python train.py --gain_aug_db=10 --n_mels=80 --encoder_arch="convnext" --text_encoder_norm="layernorm" --text_encoder_parallel_block=false --init="xavier_uniform" --one_sided=false
Rows from block 4 of the audio encoder, named by matrix and row number. Rows with one number belong to one neuron. Each number is 128 + 32 x the weight over its row's rms, rounded and kept within 0 to 255. All counts start at 0. Numbers have three digits each. After the name is the row's rms in percent of the matrix's.
# fc1: MLP up (encoder.blocks.4.mlp.fc1.weight, 768x256), inputs 0-127
# fc2: MLP down (encoder.blocks.4.mlp.fc2.weight, 256x768, transposed), outputs 0-127
fc1.394 090:089122150134048185109138114144113160095075152106126074108109121091064215093082082163112154114105121112063119062111112170118083154118091133125155140060133166164100129162111117147115170071139100151143108178120081176167082171119104061082151123142067079143100125134169078099089107126128119117111123099127137146107139143151088129123120119165079155076107110126129125064101119109115133088143
fc2.394 099:123120085145118098106128133057092152144110154146177050082148063141135150082123104164139144171152180096128162112190069135137075108105067142138166114100179131085128154097158126114133154133123122118175157103097161133124176138068116118187137157181123159124155070108088154197078108153095150111135113102138139184139101094134102215178068087116108158148131135153108170128146111100118075153103
fc1.395 080:152184086152107098132075129140125137151131128065185103058092101136076123165090121141123138143144117135107120139134140142160138149123118121099118197119168105120101119123158131188133093170124076137097133137155106110140235156127126159132093046120179170178147117145119130156101084168183092158077118120143170148116117124119068164082113158095153121142159019141109115103127127136157109099168
fc2.395 086:104132175174118134139078138199139150097128087109133102109155141144148075137200072155098018124113095135174143131177121154139099079172128089145116128138148097144137108083142123142115106177112156161133138144130112153114194111117145142131136089105165114184187128144137126128133109131149100048127143128097082134119138140138127168088127099119123108119167166115134152125139017091142102172176
fc1.396 101:111144108077058109194138136088131082103116113082177102144085092128133161183117137150168115177081120138164135115139144158143116134069144120152118108078111121081129135105121116068101145155088118090156203076140153141097136191126138115098066077131137068134125078116144127124124146068129110096079102169150112064150115121063121107076103100055118137132196101114129123174092124150109115134083
fc2.396 107:118095081150085093108124065161105108081142100123148141135136079132095136143093142149168169111175141166131185126103147192081080159119161146108145153134086137158125130157134155161131155081109128119078129090173151141036128133142094183111058117104176157149098143159137134100070212108117124106098090129091143110096154091122123108131126093161101188128089118109173191104141114191176146169173
fc1.397 105:115192137185106088142114188162130150084116104144127180110142154111086085097127131147118165138082105141179174170159071145142140073167078080181188161115132127121131098159119113134135162140110132073130175106159148161121174109129140125099151104151109125118112097165124114179095114117137108148168148139165102133077176100080137076136113091181073134124142137136074090157113125135104137156128
fc2.397 103:131202177143150167118111064131137207153128143127129175124112111070148136078110108101097111124155118075111146126146137114053154078126163143179173101078137150140137103120108092135127080047178136151191101085126120104132125125139185089112119101092096113118115119105114121087172163140124102078081113091123149124157125121127102082101138116075116128129140120057127122113170117116140159149103
fc1.398 104:099131140130128116094164189127143135127089184128128141115103155154135112137131114155073123134062138138137067106194157111146138163109099130140101115132120087138149158191153174109141178087141095092153162083100135058074172096143156132112171104189091141077107043178110162104097103160112119102057106142115158115159154165116086121103106179139191130125170124118081165130084138147141085149139
fc2.398 096:132161123111179136095157120189131087140155143141134144121163135158082114119150185102141098158091151104171140088119101095152162168176060106057095120127115144108107134141140155087127190149127131097134102169145126120106151167107127105141139121122151088135133081075145129105113095104185206074124116183159070143181117072167138108107147124092090168143128160118093198134081140134115105167132
fc1.399 105:143137109118118088159107110178172119086112110135122119127168140140142162146168157097094215103140127097118116151081215094072110120116145108131135103107140112069122123131158191109068139119083130107094128134080158120102098110144110116096167147125154087168133051061142130136136120084141129115114085134149121137130142056119145168111112125090165182138125097141165118177091108117104126175120
fc2.399 109:155066060018127147156194111094160185109136084130131130151163107126124118124137152142159093117124112155124172158076106132116082151185137206114078123114154137138168126134109125134173155147163089146120161116178153145142109135157112119142095152187077205084217141151125113122161107120124142145142091174085109139102159105088125144111148074080110207143158140096132099077138112142109102149165
fc1.400 111:108102125152133111110151151099255090205084109114129138155138128070123076081147137215122193106128104106147146121082133130091137144118136153101123129125169123107136171059129130128141122125111085105120086143109137156055152145148138147164129125128134117086093120063126132137185104131092115156125109138120133143112155103149181142059119125116089084122180091057122181041145136150158097130085
fc2.400 110:184075138126128131069138142126066101163112116109171176125108078255140166145122165134091153113130117105115175181068083149114058070184176130091201134143153149130148138146090147146162039137093128151100137135132117125141070144086142108116079150149139148212127131122108129097151178119179094125123129165141119124143157158173132159131119107183082083142081134107134102093101114078119135119064
fc1.401 112:084109098123089110147064197086127123143097183123166124118089119126142164096124078152122154062107071123153177113123104138142135157142174135152104112099160108135115116161136113076124104149139171123139185150122075114159038181153095086066157137092181144125125109136167146134156205085135084113124093130122167101156086089073133097114127121171203137153074110090140147075148161074087143131127
fc2.401 104:189141105128143103121191090091202115102115143094143112152099151141134144092120105147132141088155125111125149177174149105088150151109223134153136178134121092180064161102101130168178112125137152110123046154164147137105138128133155108131164187151141195142143085097109078084112163151114156092164148125173103114054182120138154126132087113156087128070135116113074161116146087132112166103148
fc1.402 080:116131087114126119093075206131134176043115103106107102124101097150100171085094113142108172099129145100111131200146121148153104107072156113094155101123167148110170139148114108161168146147114141158163217087148103149048083164092187165088153135097149120127166103170173162142170113120169123129130114086111177123140133067154110202100089067114118155119133128144161146079122138141127094159103
fc2.402 083:108111165097158228097149183170156138099103129146176145123151133114111168166053121120108124142076117103152134099146122151171125110129117129099112107158162106146171128091164102120121091115139097170162102182074120130139146083158123105145097116111180068195185093071105129076119132042117096104108117136137144144103123109188162148127164050088097153073192162157083181072102139076127132112124
fc1.403 110:131139114162099120092136160137129162156124106064123133130099144127059107154108146115101126187149115171148120137115137105104065089095126130123097130048112165122129138144127104083120102094116066169088163154095123100125112146135160104129166133089104070143158118097138075166096110119141114156107198092085120123155103135121132118107170125138133103140164153132046107150148186081119118128106
fc2.403 113:133096132127148136143157122136099108127113114130101123164135126028175132136057160061080094174134099177184068139147151144107203212068115133149181081135122081184109046149094157138124137139101126108042135133216121137119198112083115170149192113173168128106130094100106168094129149073110138096115127134193120149128135172111140160089129155096130165155098129108134138124124115122077150157120
fc1.404 117:099149101135176123114112078151107130161087138067156161122130087113131074074097100167154092122063097088185140128138166191084139094138157147094159130133091104116204138132087132162173114072114109123147158173137140131168166096090094085127147104097165126127095131147106123127128145125095141147196139156141143127154085160157174147144158110083137179099149118097099114094147101115147098137123
fc2.404 109:138137166153119176124120080107166153134151118132107115153135109072184161119051088054151152185176085143120130110188155150131154111132078136156101142096139084176138118119100089140127130154136126095113104171223072163061142094134129088122145127121101083177131083161110111078120118130056030120130143064149132178108097164170129128158167143160111126066178156124143110108134110132155169111159
fc1.405 103:125071090131118219158047158070130105106088110138081113113047077092129160108058170135155134126127149124105143112174100171129166087078111035156133102124135132098144160101102076114101059156105117118104120122128193140085165153105152110090146147089062163083118164137103134151162127126145106156067119088103159145171143138190104109137144187114092133093116150143144097109122056097131087180152
fc2.405 090:160056121152125092087148121133135137143155126112100151118146129124105093108040071124081121105123157142074109109157152120143149111110158077042120100074172174114110136116120074103140129136109140094113121141105125138156171155154159117126160043068128120114104149044081065145145112085166103177155120189074125135127106106070140160154159199141098081196176132112133160097140125103130181098113
fc1.406 090:134117104164187144106090107081130093163113096199102069182131148129120102144155174141121048134104129136101087114122124140097085100109149043172148162105107139134136168086129098095130109147117161163160154114160075141110109194090180103066103121115093142124115117112154166144134145100143095133138134096143093146091122188159139127169115116114108169139125166093096142072158111112111107105143
fc2.406 093:125122164139119139131151208105157124111122132092164133092102150129165162079079129140146109170119131148124153179106119196117092119113127095085143114168130133169173162087114082131102130107085124151191128131062118145226149134112108145099159171110076077128110102151139104081122090100168117128087121097102133163135118146089134151167127073134142146160120102131068091137154156087192140129127
fc1.407 105:150152133104086116056130133111076067156157133120101105140081145108116139119100101105114147138091131136139065119111140154096110184156113097096160085052141140130076127147175074137118164111107146132131100070088129103134110156132145146160125074131193089155147163074129130127166161101171156104119126108170125135100117252124108119131139102148110146101134188090142148149098137157079203094108
fc2.407 101:134128147168152098103134141126139143091115146107099148119127126206079135104113124144152103182139132068123077110136064120081130140156080149086164126117162140204169088174138137093135122104071153115137122053100125112160080113153122129181084106141148051155132153112135159039137109170133078122090143080066127125102072058135154159153146088127077148097116116105170104180148156142130113108149
fc1.408 116:150089126126133124115240127118152143144121018124107136080086103070107115078063145108145110111145150084148113150175131107147113101130111128083115115119153090095061115075085130101101151134109109112107119084103111083159168123076090175171128104116084174112125118140121120134111123145074135123136177095148144177152096123166128121099141142128131120162112123099138077158088197095048045147114
fc2.408 107:093123135093034150129080130176094125111136060136161116155106123126108115167029141093128138187167121144148141124178075106144090135117118110150171126055131064100189114168160165139171176096111126121173128174126112146113082106103118125136135080140149126117157157095104160136146135155127102118161162136125113096089077121044120139180139144182137190128096121141123144159097112166118106167103
fc1.409 097:077149202112122166132091070199146146124133156093095087143140099115152140091175130115153104152200119105151155107119133126141116136141102159105143075110107164200138106101070117132123148127075135121112216117116133094081154125089110112124152062106154087127079115109127118109096061120153070129126128125183098132179164106137153114135142134098089124127141154127054087161135139185191147190136
fc2.409 096:173130134122145123116141152129111141122143130137153129054104148190107084154147110096076142129093137130139162104096145135169084071143152129113127185155125093120097134137086121107077117170158165144095138193102108098058114120101099140137048122117102095080109140136138153169100047117186103164151152091126093148126138145117119170101113168102132090129111157088149175121085074142154114120140
fc1.410 100:174121174151102163105160147124151174160131141182150142158109114097139131117168159123155127083133191106124169174107166207143155122191161156086132157072182179080075178172101098096140143133158138123122146083094073122151096116072132068105126134146142189094162152164095122100097128070109071175151100077157095116134154112075154123171143063108196058112120082125084098136162119133115125134168
fc2.410 093:116162164194140087051127163184147164118156119140114123100119114086109088189115127144136105125128079124117077089145111081142082108094127132134131118122142155075106108075150119155156135144168131055139127185097082112083137140109068096120162177122144151150105130117124133175129154109138099148084167154127113148167092143140098131143134078112168112131151194133155126112192071125134153123137
fc1.411 086:127090100090113128057158068225122160098133123122099109097132110096138119082155161124141141145159186148199143071094106099105140151126146145124193156097109133140115131152076179075154133108108093123123144186138117104138110122176122106190116148152119114124145130168107188099166136157149185152131134148138107138183131108101168121075145113119116141170116085138135092167128137157095100072146
fc2.411 089:179137123093165119128149176142134194172124160129165161163141122151166105141177142078168165147135142119125071072152169168184152144064054134106051134188165183104142090133159153125062097163203151096094142106120086161115095148122136131118145180113098139135112132089157118102087191123159091097172130147095086108079082118152135136095136136153124125194115153154153118171138161122157101115103
fc1.412 121:075094132136171105137104109116143156117092116137117152146133077131123114136107177103122140160137105125114129145087161097136059135087034143167090143109060130122150150151143119153146153107094116128127125053147098107114194151158081122105070109163101124104094131190134098179094080088147125156061140120184215145101159145154175121053169112055125131125181157141103145139122122142122077121123
fc2.412 112:117187134127155177102132113148126128125073140099144161171090159203102097121126160098071111216117155147158148116125155124108151095152102142097102080107096135110125034130165162148082122142090161097140143075095133161120127126120125110115157114184101000074143129151210111099098140139084171081135134162176137144183184107094131121143114149105119124082096137111144184138156178148162172114144
fc1.413 107:167065126140097068154118090126098140175115080092146141096121112135159106092118108127086132120106169065118142097147100121157093109102083158154142125154120165113056123098076122138075061105133168141121162102111073112062100130138171068133109112132147093104114140095133094145178125137130103142106104143070094150123180134107093101068151155097099146120070067097136134114142119089158150135125
fc2.413 115:134101132142135148060130098150120159154185120117133164129125145195065115155202144205119154090146080165134113215110071137105159148134118107116155124119119106137145100162102119094130141098099171101126137120086083153238065114166130111116111147149152159098056130133140127135160098133193106133146187097218101154078139226077191141129109130127137144109159083114079158099147125080137134123168
fc1.414 083:096147104110166198105125206126109167143151130125102119140176100162137143103093144109159085158097147104168085102149160134159135064159092091080171136092078109146153190116143099114108111121180165101127147117149133206124120113146109234156119164119145070156133161116099132136168159168129050125172106104147169108094155144139101101049108143147137121152139075091113121143120162181114128161055
fc2.414 090:133123121171097094146097107112145132142183160132154157143143083101112143161152160148082089134201116092097069149098118113155135046094164128148189133176182176127127085105195082112132123114125176091122131140166132160134161059141093133145151136073169132064146156103094119070159080122123093116140138159150183158127152098113139162074136158135159184103150169128136147140106121124154179141197
fc1.415 106:145159126107117149115104108144163133045124102168126140147124111148105198121195100142151155158102111121100130147129163084083142092122162164146138152120115103159094070171132172129152089111125075154137140192104180115097075159129063148044129125155104137161191174154167099113120171110182137114121128128098073133113136111158108158135111129104119154172142089121190135170106150137127062097128
fc2.415 110:139033067133116117139089102104142145135132116102102087140137175142113081168093111158103166156098117153145176155090145117143103156147112156065160095099141131153071142129083127141139128108096136135159120111141208078152117119141144113125153133111161076135144155136119095170110071098215153096097140092103142127103104118145129143157109103150058163169106154107109190087129162114098137113152
fc1.416 111:161142129157152164125102127194085129130124219120095160129093140151156098117104109090124204123144150156120116157099153108138147172106113130091180139082070159155152110083142118097066161162204060115113112176130116053071117164154102096148110070146118130091122145152095163094133141107108093155124118170119031089113146152101130054165102110129139099135138193108135155150123144087137122101167
fc2.416 108:134102123166129140129101131209090105094132136141140202125170148091116095123185163105088111153097077000142103102106123092131116143175104151149131162128108174180108152128197104078140171122106109164146072159093060107164105123104149134144067102102195120176121120076119142094175064096080131127137127223131169109111159127161146131113124172141112107107131093199134103119083126166154153114129
fc1.417 095:096114118091127138116150118103147110161111167190092111094147198138173170152058166141124106131079095130125063072131116134137177146107033139114114143141152128159108137183168129149117159133129147090127107119141140143146188113131137135180168094124150158119098157187131114128151173146200044158112159070150170105140141148138095139133179172081145177161142113144158083175161142083148145153102
fc2.417 104:090082102120104125106139077183121145107102185095103094161144089118085033132105071085120145145089146121121159160052104101126126173143150115091105109137128089139082105136169186133173128081103183153137151167092150133127104119074050115162128111082060143139104135118149164113180094145135125120158088162101141116128090104110083096144141147108108161098149156090090148140123167139102109158137
fc1.418 087:169166144103134127135131154054174116176155091080180100101120125111121115176098123091141147126175131151108137175121156049150115101174096105074164121124103160057127112128159178095107120100108203115112122173106160150071149098166136097133204135114136108095095186113165129146185112104114147123084099151173105090083084069086119100126129103131162164078167079109152141183121134096138110144078
fc2.418 089:140141094136107088110091123205113127147105129126109093172174182119142093142143135138131124162085137171168130178126152092127142169119153129042095158124089165173095105109089180187105118173112134099102169082107147104088128141112141166121096106080182135068148174129141092065187144131082139125151094129036161113126156093095155147124169087140084220177109154153128157155113098111150103096127
fc1.419 102:131109145109100174150114120130159137152085119055124128168114134157139139165141101166097118134141115142187123130103172117123137095139108056181183110143143136183099115230180142123118094078082049163139124134118105129123074117126111176104158061147122123111092131120201131176089108085153160084116104125105063053143140064118146151079072103133153096072103132163061131129150104104154162131169
fc2.419 097:118169122113145118141092105100089148156129164099129132120141141101099155106168134125161131100127133168142018046225119078148140131139124085148177173072160115082100157096170134140129154080107143194192116094151162147141103107095102178110138147167105104148097118167121152098139108061081076116088151088105102140070079120151108158194141104109132123126101114125070159160130128190074090136089
fc1.420 107:081100137136134124084167148160130168156130177122149156118130101062122154138160093135145137164161155089129131145063133105107152108140105163083141121181098101085085151130077116045072144112116105061155153158181119130115150086129045133111115137168181131145116132092135110088135121192124138125105095092096133126118111092162118125109187130169125159086131087070084127135121135141142105136114
fc2.420 109:106102093035129128132156156101128124120145097160146139187136191162103176117134163109131073172169156120084184175074111099177114116124123127101150087119130110153171138091127131140129100085129107172152092059116115163139164125123151102139049204134172123112162196127092150212172137140076088127132135123123156146158056188148161089144145140154148166082147134176091106152101072064132123153122
fc1.421 095:072167156132155104181146123135090168145139073097114170116069108107130108128109152151080075152153111168174127157109097058203122137144118088208188137089146127128128213157120087120123127117100154108110158162099123078115120092151124153099131081146155123130104137064189115172146096139124039144136131104124181119139120102123102124149140143099121127142127088116069165100158186096118029131159
fc2.421 099:196119109133134188117133170138139166167120073153116120139106108155081131118156176071104102131117139155146147123101132173102171103135147214105170117127123073160151154143162162117111120122119107086101090189128110167095149138161139108173174119142131186059132079114147127151176096116131121101146149123129139133163193133099132114135141091139146181064121144148085159132109178108111079072092
fc1.422 100:160129117094118090111063172090138060082147139138090075111094123068106097161147139097098116063163151111149141153116157122104147145135062112132126144094156135130107086112123066149171169050161092080152168157137115098099126096149099167101170136191126169122093139121110100123214143116079106127122161119072072077133108085117127105115118145143146096143092123145143129110107132105123158118096
fc2.422 097:105142145134132120123162081138131080177104149118092130137156067113143128129206161121120092124147122160127124148145154148161125110031093083075135126125130138127086147112144112073227124054124137124135092085180160120141108090131182087057161121170214153137149140136120143145118199176130101202132179111092133105151113092167117199142152132129117205119101105085114167125141063109091089108117
fc1.423 096:134073136146166133084120188174057138068111161163098108114048156140070106129082120145112103160183101092176074097179087148146112142114120154135126085110158184134097190137132116160057074064102099173082140151153112152131095159123098139133134112146123063128114138167118109123154177107090155132135147137119125105118117105160099076117126133117100180132171101147139097151126134128151097090108
fc2.423 102:136035138153086121180160131078117164091125097127127156181179130140110129100098091148106202144074148126115184160114147112119122117124120082124121137099113171147136165130095154064143137158130119174166122068041153110126099135141155146201093141067091123164083119109122093141160175121070145105098097114142095151107101131153131150118086166095140153091148169118127129151131073112138142103127
fc1.424 100:112153080108078085149082120160144135126129087082142173154049173125104021153040115087136141109174137171139104096128186139089159132196091126081117133103164158125151108139201121085117162146137188101085094174075125146080140112106136113106159109148039172085159117093121116064109133151109125147139134095149130111129119163155130142174116133070170122184073113102095065134121153131107101124125
fc2.424 093:091101116130068187124119052115167182149144145073127118118103095157067158118105139050155146174193131086162181111112104094084137122182153120141141165090147146163114088127127080077153117120197106148060112085175100157141133138143088110109166164169153127130098138164147103128129116183074130101141140169120125132140107085120113149097113120181114101090136137120109138120184098147142106115087
fc1.425 107:075160090147104128167163079167119116099115073047140148077099094107087163143130175116117167114120146172085090197131109107135139082077135132137151129078102122132118119123049084093122108122163139129119189107122153128148114117133084139170128113095139141123123184123185152126116074109085138065122096095129161077137053125110092117092127178132105103166105095104133160071167141119113184178133
fc2.425 103:128111105123119174145117099056109166136041098105141117104156106160166126147153156202140103143165141149114119167171117113124189179116166147120092128106072126148069108084147191121124110127146130145101108132099128114105174154131123139152206131111092126245128144113104094122143119068112089138094176100104097102084139119129134123153142091093086145102113103117119089122191108131154148157076
fc1.426 112:140155107075143139137071098137119142121114050169099115157147121158148134061169116178134045087118132093110086106092150127104129163142138117122127118126143149161089156164074109170117118173165119157143099149097139156117159172191180105163079106031132099175211158085126093150111103094128111104147144147103117110135101141109102184077156109097093176136136133095118159151136104148113100148148
fc2.426 114:173058154062139142111119142134130149134160140074142171141102108126104143162072129103111166125131154111105111119097137143189063097074158070131147130137114075086104127114102104101117144139137067095123131072133113192152137157144094139074121153128120085234161127115162137177109165107137122079146113176120096088109083095078110106125069065136159197147149140095159117120084148113125085141179
fc1.427 097:148089161100121116083125128139130149134107069150131076140086056142141171072162142162175110150145139133159136140142140129130135203142145155197117140126110105118067128126106173113129121147105101138104150185166126063170082174228120123122155159071135114196116182083136074153117130137143125115176138155137071160114106121145130123114086103139111127058115121059196152163079120180123074163119
fc2.427 098:164123145147126075089129148131152110157171129117137136120117138147144125091140082139101121133148084107155170117095127091149150174125173098146107131112111153137085117119139112145084120125080143135071134119191173159086144138122107129117164087086128174132103115166130109137147118077130140172129150084114148107108128205084126122063092075138084138150152132127182096160190171115143129130084
fc1.428 085:084132155132124144138120195071106127137075102081203132102120141129177094107131133126076146141129091129151162088141142034132133136137122120159110115109148168122129098107119068121130142123149101130030115114110156109124161126112093099152124110054122114122136158184143125176156093163085076085155147096120140148099130179111151122218138127122159128109108135130135143132094127097058126129114
fc2.428 088:151075163143091093180152084104150163118138134134162127123110160107076164154180110094061159086132122117168106097146176100142182099052095147132159116111090152137094132165142099137169105151125090125100137110198125172106146100133144170100132103175143153070192110121066123151168137179148042103125148130114135088084196131190114103172121186094115163177174138135103152124125080087126127087119
fc1.429 090:183096111078069129132139223087152095150153166167122128067114145096086117148128126124161127138084094127134114176145085188196114122089095069123137137108165181072105177165159076076122084098157154139115113116160153155104118139064113078142099058117133163106154151140059142137153142059177110136109052078161175091087094113098122121125143168119153137100137185141106182138169148153181157107097
fc2.429 091:130116157146120115128129112105141076099109161145144121136100106129094070151124141195184143150154121183097100091035127157135113089149118147032104162090173134085173100113150122126165124131144141072175099096138138086108154196148156164111165127080133070144144161123144160111119125108098079195101104145168092131110086108091118103087077181095098124123116116072184081167088222163188131118199
fc1.430 085:068139158158121118118128122145182122075111160152153128114139130088159111081091092103136147077090081099129147077151165162142112123104120149076104080149108126108155190134118142118083166142134130109084190133133087140187141178095145125088084078115158109125127085129079168095134099127137152151116150040161100110150140144097091105166127117161118217125152067144117079111104106151191092157082
fc2.430 086:183130135135165112132137134060171100124196147108111164106114115199088167101122114187119168135204129101183152142183124100119086134113080133088138127115113165104092161160122085125134133144142110101146101125121129162065132105149151082047139165091160104090120142087134121083091148112088150082141172132111156147122114139125160170130107082099132212078135174095064108129139111134169123128148
fc1.431 091:150153160174127170114136120094139098173110141149137204112139124073115100055163096095090156206121117133119138134162192113103125187161140149091115117120164116170121155178136120090101180151168159123121115086100093095115158103114155106137112082119102087125157081078136105078115126117071154144152113111078133112159168144072159109123128098140172107115081108145167165080077159083138118128102
fc2.431 096:103104140165112160152150101111105098096163124156105152119085104182093110125121148065111093134152133057102052111160119117155118106134097120158151162141188131034143179115130124091178162091173171148090104165122170114088098126134117113115102084100210135139127126180136149071141107172095141096140137162156121147089124099125121118126109129104107174119138146147102137096115097167148092127125
fc1.432 102:144189105145116178119083153104134129106097114177097175120122053145118127115136110078103184057144113148126124146093100103169125131151170125097144115106145053099107134150172076164135078097092152079105132090091091114137081148104105052083185137137147125099119120071079100137115123101088146121128104153152099166156164115162170115097124097179109184139122137142129184098104042091114109150118
fc2.432 098:098133100148128170114162152124091095112139135136134142105127166070118082137105154119084132127104161096182088096206085065058125091172132127150101126110179135098129124088160163080096155195127070115090136117223096095134117090139070120115092133152071079104140151202099147106134112084080182089183127151095064138138065205084139127106185113157141171138149146118145128118131067088071159147129
fc1.433 088:183139107145179181128079177134182100088103170098134206174101176128114137109137154166155092122148101059118110127107166169097147116122140150146099107157144140103173128121070182118163127145083147148129130107116113158161193149126165098196143135116162137130118127151176094095147084139071121121143137165113092127119166129146079156087166147103160107096089164117177117186200091087170158107123
fc2.433 095:099112177168102141154162115143139206166097111130137086095135091097123143141080129060210116090110104113182135190148150116117120130170196079117165139152090149181100124139096146141103123094170124117088139115112134117127103105110166151115060107121063119196175143103121139158153128144100077166113119177154152102126185114127137119091151123100099134166110173177101140130137058148170122146165
fc1.434 087:150136133058120143167164134128145153094187110118113090056132133090139111133111174103084166086153097080084093090065069119138102113115121155113175066151115158137104150141151076160099134157154047123128173121117108098111145136151118156151162152140116105112128126121140156155113104064096154146111165138148123129156115107130111090110066119080113234160130126140143065120108137166186124138130
fc2.434 106:100096156160164136155130126141136172170161188082158123094100128122123100132127161086105160154130093057137138155154188149157173087120099106118049154171112159100133212127123108129079122132117125129091132130102105131070089114071101163117137128124173154125195138073099107099130139169146109150169150177104166100126088152160098102093173121108091181102109150159162093213085188079211085143071
fc1.435 088:105089098092127078133119051173110111191137076068120101042169140140121109136140148168083141115107097142115114093097115157163168097139101165142166179097105145151198151119072121159126108173114083103064167193177129076161145163111108142158123109152142106126061149118136112130152193121156133138082123078118147180107119185092165154095162130155115143103114122132125101121066192113130059131083
fc2.435 088:099093182155113129117127176158064155118145116128120210097118102118107112116197086195154187154139082125131156115103134125119136164089122110105166100139160117152163153201157178115152145111094113096108094174109157149054142159135097124123183116137121037155117110159109172101109108147148119138091135153121137131126159180137138148153163119106088183095100158160224121095062103135077120070157
fc1.436 095:147100097185123089153113111142113128092080100123100112125120117113123168098080087127181144144110122123144186089068099131109062121160114157121143171172111064117134143148148172127079157037062116134098118158175141130147157172114130125133128163115063095147112114115184105071118123144161184151062111107192171072085088139126137112149108096154079129094099077068167120127114116120076139144077
fc2.436 096:153131161114151123055075134101084110139127156135128116154131130139117138136045126158132141123184100159122135137160165143106159130126124139197153145117107115125143122133161137125147121121177063133060118091148109137092112097096109119155110092161135040118174162113139090131135131108067099121131155152151130127136098134115078153163132131134191095123076171118138100144192204129131127158149
fc1.437 094:143122098123139133111151167194187135097088162157074137112114095138090123098103087187083135120128152130163117145159164218135123142110160120153174075119059111133133125180153168148103132144099131106120142171097147123144078149156113121099112087086133095121056079112153084100098078112128114134179069165094111100111117099160096111097159118148137141114118078164115071164202084166136128175169
fc2.437 088:130147102166143139120099168219101150082121067166111112092131078131113141118101159146155128118084152121084123122079183097131176178113155143114120069099118121075031142153103181159135116125144052085138088127105142137081095143085117145142147116162205190151105158122151141147134185121130110147149086060143162130123126118091137156130101141090119108137132137142140139118089157110172083144192
fc1.438 118:143156159130123147106125155130108132042143158132152037072084163128139155091157161166159133136077145123091149152146137156114095147122126156118131140122137149108175174117161091105124103094097080213119112095139114138183129150123055119111046111096135109127067143116089094082143107114152090167155109185184073163116150157103141100188129121150079121082141196091115140103115133131050085135161
fc2.438 106:123124134143136141205115161164102134147136111153104058101163171052156140154118145117103131202113137164162131184119109089084101068118157111212123081109144089199129125186181161142071124115140182114182142141072070165145151124146151101195129134112120098157132168128157144123154099119170176157123127089196090141162141111110136128114121134118046123171096099146100128180087109136125211177155
fc1.439 091:136162142115111130126106106080194103123080141091162186160133073018185087115119130119180114120149094194144076140128116110151125151159137092118111140122132141125138184152124159121148132115127139128065117086132126153189139125144091121125150065089177161117105119130170182078133145125062126110109159136166141090112117071116179116145042115172109178165174176117140115090152087141166184140131
fc2.439 097:096162124081148173142138112109143112142085156164080109119113160210147082156116101103145152118164121110088109136183080098097115141126104090123152211181133080113110118158155127116177115136113149098090129134130060065026098115143150142099091134089050111127166168091118154127163155077042097165168138152131122171127127152123159143146159153117187173125151145145118112047110144128123127134158
fc1.440 108:109147072090100198191154129150118168124149171154198162139155173132114183179116082151127100197166155150084091171131090127151147141141163145149129086106146097111145115121141068125125102191185132113166110077114145204127206079126118149127173130149116117141126143151143111033102116210124113119128083103080142145121071171166056173109145201148126107130133072133070103119112125090114117123133
fc2.440 107:124102102171086099153045107221153099111130113123135184135109142127119096106123119207082140107185100097134166122206121101199140190102092102179161136068139226092167131155141164139133138093140162150100083049091142105122071110147132149085079151112091163070117105119081109128130184135102152119120151111090086176124098154123114088178113114115131120100119161116123100138154092071158074118080
fc1.441 085:086080110150154173089130141072118110054120141069111105128098156143112118120060134156081113186135163057122137138125085147142108100087136121141160184122147204141037177093140111134140150079114122098145058139195122191173061114134143139101093135140147116083172124139154081113113133096086107117096083151110155106103081116140120102154098058159149128141103128132081138141132155120097134111102
fc2.441 094:073117118092096165101120128127112139082136124137117134133116130114097109110135118129095098124170107180161067090179123128107107160076084091117130119176134135115147125143104094116138130102107192064121122149037117138075122177123155149087067114080130078134133096135083147145163074160162138143152106079176107106151132150124120130126139125172090084220153104112131112104143100146110106093139
fc1.442 089:129107181099148121147117123133208086170119135193140112159155065110114151166146102138096173097125121114142088127076126181109130080121134128069133179096139091081147152100094221147203142110182071114139090153161109099116161108119110130166086125123155133153125059072091147123123078082071054143146109138131150081087078116153172134063100178094105115149177116106149073149152163170134141128110
fc2.442 093:157159143186098164121163099093086136137123114145078175109119113190095093131098131139157148112079157210103146041096076091145134099142088156092098151118137055186091159105188182120089140104143126123090123093070144191111132123106104167107102151069075033158133117171147119178114140146140117161154072101131176133144136082087142131167168132104100112142113134144133171147102152084166112106119
fc1.443 089:081089129140148125145134135167134151118086137123146165110187053102146078124136167083162141175178101092074122167166133106096088142130157048141101115149144065128131129176131124124146125135102058117107161184138153153117081137131165141135161138105110127151078169094107120137114071084131055123102121040144142107102125074151090163094069130104066117151137134096142072111166104118125191124147
fc2.443 090:124155121071131131131161136114070055097086148115090082137136121125099088149108125138146108139121159167112107113184117106105228147086105087129120172113115072199148107125126142125119106120136192147124170127151127084117136132143138124127101142107047108071052096117131104187129030148134145118088151130162132076125202123145107140188082195148108116088072149127071079163137144117140098185086
fc1.444 092:107031051109099122125081124195176125122076100184084121185119129149190152115134147159081136168083159103155110134130113164134160187130128097141127106115118160185092139136152077098136088158108155157149133095116137139150110115193160168138068141106114122127122114146064145131152057098107162117104122162131111109112184143125096136072131144069101133133175109131155073099095174165102132147150
fc2.444 096:069092152102138101097165100177137140133126095155097178131099135115102157135166143072144194135131126079091191126172109132083141087122158114113165128139115112108158154149148144123171067158135089146193113100116164115098163145124144117139150119144203133063149111148131124162077148149107092137127122125132140177112139119094137162133142182091116060103048134134117185138119190090130101085167
fc1.445 105:129076184088161152121166200125105020085060096154151151155149146091139120100122157159090094067144193121113064128150137153105125137090171113156107103132189148113158108078130078164127156136105114115115124083081151125091131144095120121116137116111130131100084145088061110059110160131111148215094118120165095174150113132134087187140143106104112128102150129173132109149158142163106140135167
fc2.445 103:126086114127090094150091108137154085108173177153115070149119117163148095148104106169113124136170138127205124171048093145095118104113111103104123137087163195063092065112116113157096105132138163113080065133123125154133127089112139078083109102116153088137092180132097192139102125096127130083102101157113116150163126107143173117124119116178123144159139193143135102137111177111096099114057